Weights of a small contrastive image-text model: text encoder norm layernorm.
Rows from block 4 of the image encoder of a small contrastive image-text model, named by matrix and row number. Rows with one number belong to one channel. Each number is 128 + 32 x the weight over its row's rms, rounded and kept within 0 to 255. All counts start at 0. Numbers have three digits each.
Before each channel's rows are labels from the 100 images, of 14848, where the channel reaches its highest value: "top examples" is what is common among them; "patch colour" is the nearest of a few named colours to the mean colour under the peak. Only what is clearly more common there than usual is listed. The data: made-up waving flags. In brackets: how many of the 100, against the usual share in percent.
# convs0: first 3x3 conv (encoder.blocks.4.convs.0.weight, 80x80x3x3, each kernel summed), inputs 0-79
# convs1: second 3x3 conv (encoder.blocks.4.convs.1.weight, 80x80x3x3, transposed, each kernel summed), outputs 0-79

top examples: crescent (26 vs 7.6)
patch colour: red (28 vs 3.2)
convs0.57:122092102102187082039110118141104114145159137158153085135163108116152139117072108105135157130139046155133148125179124179061081190113166171141173127160125127093153127133162131155133120189141113142097142149133142204112108110139128137127059128
convs1.57:087120143163125121118168074142138175131056145143109136163085086123079130058125141156145084115134167146127191172101081096149074098107094106091152112090119125101107155090061124117153158159076147106104104134082091096170130080100091119155093126

top examples: teal (92 vs 23.2); crescent (30 vs 7.6); offset cross (28 vs 6.5)
patch colour: green (29 vs 7.7)
convs0.28:142147188104046150085150056123167147132126148136118089166103057133120066152135156118122140138130169121116107103100061137105148197097081164123077084148082114072088119130109127103087159126102079106133154132149151121126143085120121122144070115
convs1.28:106133171143103111141179092182127134180162126122096129160104142124092148031123154124062133095135122096161105106183133135137115128107162120113137176129105116031141092161148138138148120132123136090140111119191156130068131072156124199137143185

top examples: circle (48 vs 7.5); pink (48 vs 22.1)
patch colour: pink (27 vs 11)
convs0.24:104126217154141148112138088160126092154078096117129137120051167125094130111126114114090122123115218105160132142143044093097130073195089126142130163121145133086093124155116135123057143125124103097134108161081124085109135089121143093152169134
convs1.24:130138176205170129163144156179122109116123147142122111124096137129151081179185126083100101151136118166065105106144144135100127111134150099158086115143103130096162084156125114126109079145081222137087096095160122030101118140113125091108090110

top examples: red (100 vs 22.8); crescent (29 vs 7.6); gear (26 vs 7.3)
patch colour: red (83 vs 3.2)
convs0.37:121131113099146105129085078115121130105130147114153008107132135113135054119109134123118104085115150129115086152104139082107178146090175101105146102097101169116074075125115120120134113171103170142173097131092092089113183086149116081149140199
convs1.37:114134138136105117119123135148141117129231119128105125214178136098110148127076127135115096114146120118141092145107169135130184126134097132068108149088124107138110151076126132131158113163103103137105135255135089087144197119067131121136137089

top examples: flower (61 vs 7.4)
patch colour: green (26 vs 7.7)
convs0.70:086185118118111146090078082147120141163124093132069121080130111135118135163148125000156159129121189086142133070130125091119145122167101125140149167148180140111148152136112087139108184148131083072186113104128122155099151145122137130143075138
convs1.70:134093140100136155095112181094168090141178111057135135102160117144056083119144102120129128043117121099143113070141174148127108128138131055115139128123075086160146187158202136157156135152158159165109115109138096074096077118143110122132099137

top examples: pink (93 vs 22.1); ring (41 vs 7.6); crescent (29 vs 7.6)
patch colour: pink (47 vs 11)
convs0.78:124131121109065111103111074088118134175135099085139033129102062128137130100142053102156125117158157154181132103095105143105139161142159119126117168055106089085107090054114167118129158107134120112109161125096125187157120085092133097108118129
convs1.78:115121130142133151149163165166151133142134134128155078114186157184112134103121121099153168127104096100143144137117132153180120128147151149131079163161101101168157106214145121145138227180138109142203127161089135113070198152145177140117178135

top examples: blue (95 vs 22.3); quarters (27 vs 6.5)
patch colour: blue (77 vs 3.9)
convs0.6:154134120127137160122142105132128128069167070146112107147170168138106140162145068132141079152140109168114160111130084117111140111145140116071143136081081108083208201070085109075110135143155142189101181123070083142097093128084162129123116128
convs1.6:108112098105128160118134155120104107068154109141100129120147110119177093123094136153097092138125100115125142093098111093129111112117125162117117105063085213172102171066049118095121108142176093182075134128077100125127100135131115061084073080

top examples: yellow (64 vs 22.2); circle (30 vs 7.5); quarters (25 vs 6.5)
patch colour: yellow (42 vs 2.6)
convs0.51:129064127062120136131081080096128076152154117103147165126097174097115101124138016112101101125111152131032199101121102141089176169171124125117104164133103125140132137124140124105115139158119079180135151142139146171152182126147157143129138127
convs1.51:087103130139145100142198176125159131120163083175092167124157063143173064166163135219140122127121069105058113104107148122094137047129124126154065120111163167125079140124135148096139103117133083140155112101141165139134129132148098117094124133

top examples: orange (100 vs 22.7); star (27 vs 7.7)
patch colour: orange (44 vs 3.6)
convs0.31:171141120139106139102070080133085156145109147088089090086162069133151083141099111113152131191135151101065080130089085114091079192054152112111103131108139095075121122095110120163139136103149099181140127115118080180133129125079116114122077138
convs1.31:119121176170105083157203132153150176125091153132174124139118143148095144094151152111116123102170125110149096046153110168117148143148122147118105118140145093153094147154090122160098154162141121098180109127144231136109150119193158073109207128

top examples: green (68 vs 22.6)
patch colour: green (26 vs 7.7)
convs0.4:122128129177140162144124154129168127162128193074116137139130149114137122050149143128135148145139109150131130130111154135167105135129109145126111154125163127111081089026180139190119042136033106130145042128163136153107110136137133146144178125
convs1.4:092097098091134104125170155095107133138123187105125184118108111139091164098105089130138176126107112187127160099117067151042114109112152141154126157170157134147086121051173134169101100117042134142117065109124174127092089136129107150146162139

top examples: rhombus (59 vs 7.2); blue (45 vs 22.3)
patch colour: purple (26 vs 5); black (26 vs 7.5)
convs0.62:137175075159127117071103138126132099117158141165127080106122113172118084171110081044098128098082173096109136077099137107114091064106133122161130113112118105095155158182108137132116119109049085148072066118083125134072128120095094110132114121
convs1.62:097138230121093159107153053168161154114113152164134094150149121139108142060090153143132144126143141101128175087097138134106124240105108177164126102118134106090127099087133126098132162165201155115162149126119109145130144101155091132130101160

top examples: rhombus (45 vs 7.2); diagonal band (25 vs 6.9)
patch colour: black (25 vs 7.5)
convs0.39:078113136144140154008104112132141147123175090128145061114123140080168166127113091075084205101121102124160137127073120148101145187109094130164168125157110143089180171128127116120146132163155097136135088159138136155159150105145159130160080129
convs1.39:105112158160103122127164082127103159102076118110193055150110228078118200149177141122116135123149148129100164154133161133142130185170121125117145113102172088158071137107121200110127171112110191143140119110145134082143130135129154131117162091

top examples: circle (59 vs 7.5); white (47 vs 22.5)
patch colour: pink (38 vs 11)
convs0.13:093156075141140153159133131069140134080148165133131115115102155131112097194121160138110111145124090124137145147075122142153164128142120116127095116160061123139147039152152102064132150133160139177125157142130117166127162161131180019146200138
convs1.13:107116097093139140121152161153150043116135151127133150127112113083158120119136056120134065139127118119100126113119140076163130109139062117128111100145145095147042095131158116059140119075186119159092125100095147113107152106085126021153141132

top examples: yellow (49 vs 22.2); quarters (28 vs 6.5); offset cross (26 vs 6.5)
patch colour: brown (46 vs 20.5)
convs0.60:131199090092031149132108086094151100118130109115113172132114074108097109120151134049152131183134159136198163069139168138178182121140116098150081133137144146082124157107107091183126133101110092127120133138130143149163171190139116131119129130
convs1.60:156106089103148110137127211113160079143132077070127119118135128100150169150133169113133118112101078102107103130191163148104115087162085110123081106157104137155145092200124111139145143129096175195115115118145168069070144064115107160105123076

top examples: crescent (60 vs 7.6); blue (53 vs 22.3); ring (26 vs 7.6)
patch colour: blue (28 vs 3.9)
convs0.45:086177112068127125094090065153132130125149109153102077151154136101184108172111083194145161119143148151122154093099178132148077169077138142124140131097104108052096100181142155118132115120179161143137154138130131130143106059132148066186102139
convs1.45:182078120089125134157174149155102160107128174111110106165151178170127130130116113158136195091120130135170165112100125162191124113146179135160216196141128169111147170095161171114130140097078089148161118094149144124166145098135108189147101161

top examples: pink (57 vs 22.1); grey (55 vs 23.1)
patch colour: grey (66 vs 29.2)
convs0.71:153177115107170162089099113153152133082045096152106140104094143152085099078122131145132152140137102167124183143105149088153184123131114133147143157163063112151181166176090106063117147092171120170124057148114129140112152144142193153094132113
convs1.71:117059087118124108075135149115070128125071025152099130086162117136162110121108101166101073164117106135102126132118146101104139105115138155136096137090110182143130133149078097065115098098130108160141038097074092120128107121165124117139143079

top examples: pink (45 vs 22.1); saltire (32 vs 6.7)
patch colour: pink (44 vs 11)
convs0.7:130120084124142121087029167092116124153153112122104035125164187103144136149146060078100158096131108154143118075163140142083113153092127108125160106160125131131178133162119138111180129156131182133136183125143162120150140184136131149180079159
convs1.7:083187154098162167114122126103119119113068140072098092140136092117076125118130116123129089088140116090123082152147127097126130118141184076072230109121098144133111148104165179119130131147106175092158105155122116023161137129144091125150096132

top examples: purple (57 vs 23); teal (48 vs 23.2); border (35 vs 6.6); rhombus (27 vs 7.2)
patch colour: brown (42 vs 20.5)
convs0.42:117082053120098155152145093064109175153105142082157059094178164119143205122088089130128097138133119150132126133084136127065119160132118153128172077100084080112117091134086127123127141100106131058128069106098135110118094103166120138094101108
convs1.42:138138206167151129141172036181104124148177138129113128144154056149121133121158108164126116092154152148173161163153149114155102185162176091106110088131167103097144149107111130156098125072089191149142145119163097105082159086165145157127110148

top examples: pink (57 vs 22.1); circle (43 vs 7.5); offset cross (33 vs 6.5)
patch colour: pink (36 vs 11); purple (27 vs 5)
convs0.33:117068164122137139126099115103121051106120096117108107106119069103131157107133157041094134110096065063109134112117147105097115095113069118133083091102144125148118081148102168132132084098141129091107107066131135068116109104134088082097202115
convs1.33:157099217150104145146149085139126147100131153140134129063104129161136099173118160151183202178117192124053155135125163175105120069135163103138111138087149135096130115113111151121175185110156086097130140115152134117100146047136124139120151157

top examples: orange (64 vs 22.7)
patch colour: brown (41 vs 20.5)
convs0.0:095154106141156136118145124109107090114133151080109104126192110135135086096150239094103109180138129120097114085223196141063096133098149085106107118115140129096110124114121112148120103115128129079146136128125151063128126082115104127094080072
convs1.0:119111095165081084118193125103139150098106082112124183147106133151093181125104123133171115088095136104091146163157054132111130064144134149087159075089102123107083125120113113099189099096077145086105101094121162096117099054088088101124135133

top examples: red (80 vs 22.8); blue (50 vs 22.3); crescent (40 vs 7.6)
patch colour: red (35 vs 3.2)
convs0.9:146098118164177165131159099098095151105205122146147183184120153135122151092138181119080094140125114134157109098126131122140120114139115110093116156064118159101122198084113119089115106202124172174095106170120057148114137102073146170073108136
convs1.9:084116080116120100126127164134078088110193112127111142220145113146146097138070145175084128083106115125120143111098151109113149117142124142067094156081096162136123119136078101114129105166106137175088115165143083151126133140067194122111111038

top examples: white (100 vs 22.5); crescent (29 vs 7.6)
patch colour: pink (32 vs 11)
convs0.58:101173106137111101099101137158086187085088086137143130096098048138116177091154153084146123088177106121104117106123127177171136136165144138118088109095100102134182097111097193107138145144055105130090082112139114094074084161097110119091107098
convs1.58:120107153135145102167127112142165129124134148124131128092146114162109122158132120149136128123144129118152119130107102159143130159123098115113105150124113155123153136116130096132140168057217095082132255098093126161172106112080088081087114130

top examples: green (100 vs 22.6); crescent (33 vs 7.6)
patch colour: green (26 vs 7.7)
convs0.65:175133089136158106076103108141126139107105025155079086115094074135134055110132138091111093099101130145120137045093066119072137130173085150131115089105135133110122130096089162093123118096131117141109069096143120102119104069130087099131139130
convs1.65:175132185132112156105175087156143121122124188172120157112172130092129105115121114110185124119120152172141081112130175114135096117159186083108156103123114151074103119124227138106129107153133101128138090131091122147069095077108161077195083099

top examples: brown (83 vs 22.9); rhombus (28 vs 7.2)
patch colour: brown (83 vs 20.5)
convs0.16:131134141144106127094129072183122129125143113155142063122143181115147142171119038110114100128137118155087152085122055133139070128063176133101149086128147115071120108157105135134223088129055159142144090108112136127104123113125135091165111136
convs1.16:125175118155105115098157105137205131151117102133143110133104114151132152184117090112101094121106127116162082155142119091171158198126107206156072088183116127136174116105123119126170065116202152165196079152111102129101139122183120106125156140

top examples: black (73 vs 22.8); grey (49 vs 23.1); rhombus (28 vs 7.2)
patch colour: pink (29 vs 11)
convs0.26:116161056128066127084072099097120084190134162108155142118154072135152076138144089039104155115130156127156079159120076139130111199111103136102090121111156106132099071086100127122123131110075112113094129137159162102131153074109119116147138099
convs1.26:122128191145084059122165107176130138127165122106090162216163095150095118126190172098142127111127123113152202112171163131120116124127128097171115196151136148081117074189129127146082146130140140141126113121123066160117111089140186167128114148

top examples: green (100 vs 22.6); crescent (26 vs 7.6)
patch colour: green (77 vs 7.7)
convs0.23:167172139157071143045049111149127105106110065135158104124099081123148102154134062133113106100078117105174162110113146142138097119048113163137114064103103137127131128152124119130098104154096072113146077083150110110147112082149150087168128138
convs1.23:151099126115135126110163126130092104109149187149148084150145129075177152150141086103156118070162147118100107103133153093119116109167168089125104116115154116127134130115255127079116110114144127077166116148104107142121115117133120085236129122

top examples: yellow (64 vs 22.2); orange (48 vs 22.7); star (31 vs 7.7)
patch colour: yellow (29 vs 2.6)
convs0.14:107170095104102145110058100103134113133135112157178040132130106147131079096098094091150117079123073106089102089131093133121122094084078134140132130149073092110143122191121086127119137081130077118122095110114165112137184074169145134116170193
convs1.14:160103161108129098103156098132105146072076101124101039122110173108095088147124092062121057101110142117141167171083135157149124142108138179117109111124165143223102158140115144079103119149134119134089163087092089112170091159113103131123137166

top examples: crescent (63 vs 7.6); blue (52 vs 22.3); border (33 vs 6.6)
patch colour: blue (40 vs 3.9)
convs0.59:143127032078165136169122118125155135106111109134164177104141076096115168165131167081124098144123084133110090107122120136103101151139170137118125116180069099175158180118125123149090108118111098129146173104131141222113119145112101149079213129
convs1.59:096116186144080122213172114143081148077117124119132105088106112135152108142129119238141113085120205091065124131094100136169164083105108112119107118117123104101093121097100141135118109126107145142111148137074132045153125091094141136122090124

top examples: pink (62 vs 22.1); blue (54 vs 22.3)
patch colour: blue (38 vs 3.9)
convs0.3:199136122153148105114134122125113136037126202145130119136137139143144116094112148106132118083123133143153013084120149072108118125157126147145119070162072143125101192158161135063094153110059121126093130142144151153144176138156162139117124129
convs1.3:163099111128125144072149116126129135106098159101102148137143117129180125129105116132142074100105100114118020136118126109167148107150123091120115117107070163157075147186095128068131132136053099139141086108043139148067107157171101127153087090

top examples: emblem: no emblem (86 vs 47.7); upright cross (33 vs 7.1); offset cross (31 vs 6.5); layout: triangle at the hoist (30 vs 6.4)
patch colour: green (30 vs 7.7)
convs0.32:132045136209126108073168131091159071139099145119149057087099145092112155081126069073127097089118123091138127069122070122106125109112090121098121112088095105124127156130141119127137130122128045139109084128125119082077120072129117140142136118
convs1.32:122124113126141157134117124102139119126166113189179045165113053133132131083159137107141145181148064140085110173104102136138163073140074164119126168111179095147106157127107116150079137159161139132182150165098139161086121167137189110164178109

top examples: purple (82 vs 23); ring (36 vs 7.6); gear (27 vs 7.3); emblem: crescent (26 vs 7.6)
patch colour: purple (60 vs 5)
convs0.54:100159154157091135135148103093154138099172134126103011119121111141152083122103090184137135067109118106092140126108099100171107148111168156123177109133109148069100165165111161092174107111106105108134094151106125098105173042103141083162116114
convs1.54:089118126129121138136138149163064095100129122143103094101090149139116128120126095098109193112142126113162083077105086188100101132103140144130113124162221090123158094090093131154166160106236099176176137112139151119127092110126094078147171149

top examples: purple (99 vs 23)
patch colour: purple (88 vs 5)
convs0.66:111102117145082149135109100135089138128107160097137086119119084116127128122124022105122104044143054093098113096092144122142136106130102175168108112156095120107140172117084156086169177119139059103182082114106131141086171115092134123080101124
convs1.66:107144153137111131092109114143096159150205113060136094157141123094138171116102089108139176121128129068139085181120131159087104135124122142103150074123217131134167109151122120218122192161076126133173078178130109131133166145146110106139160147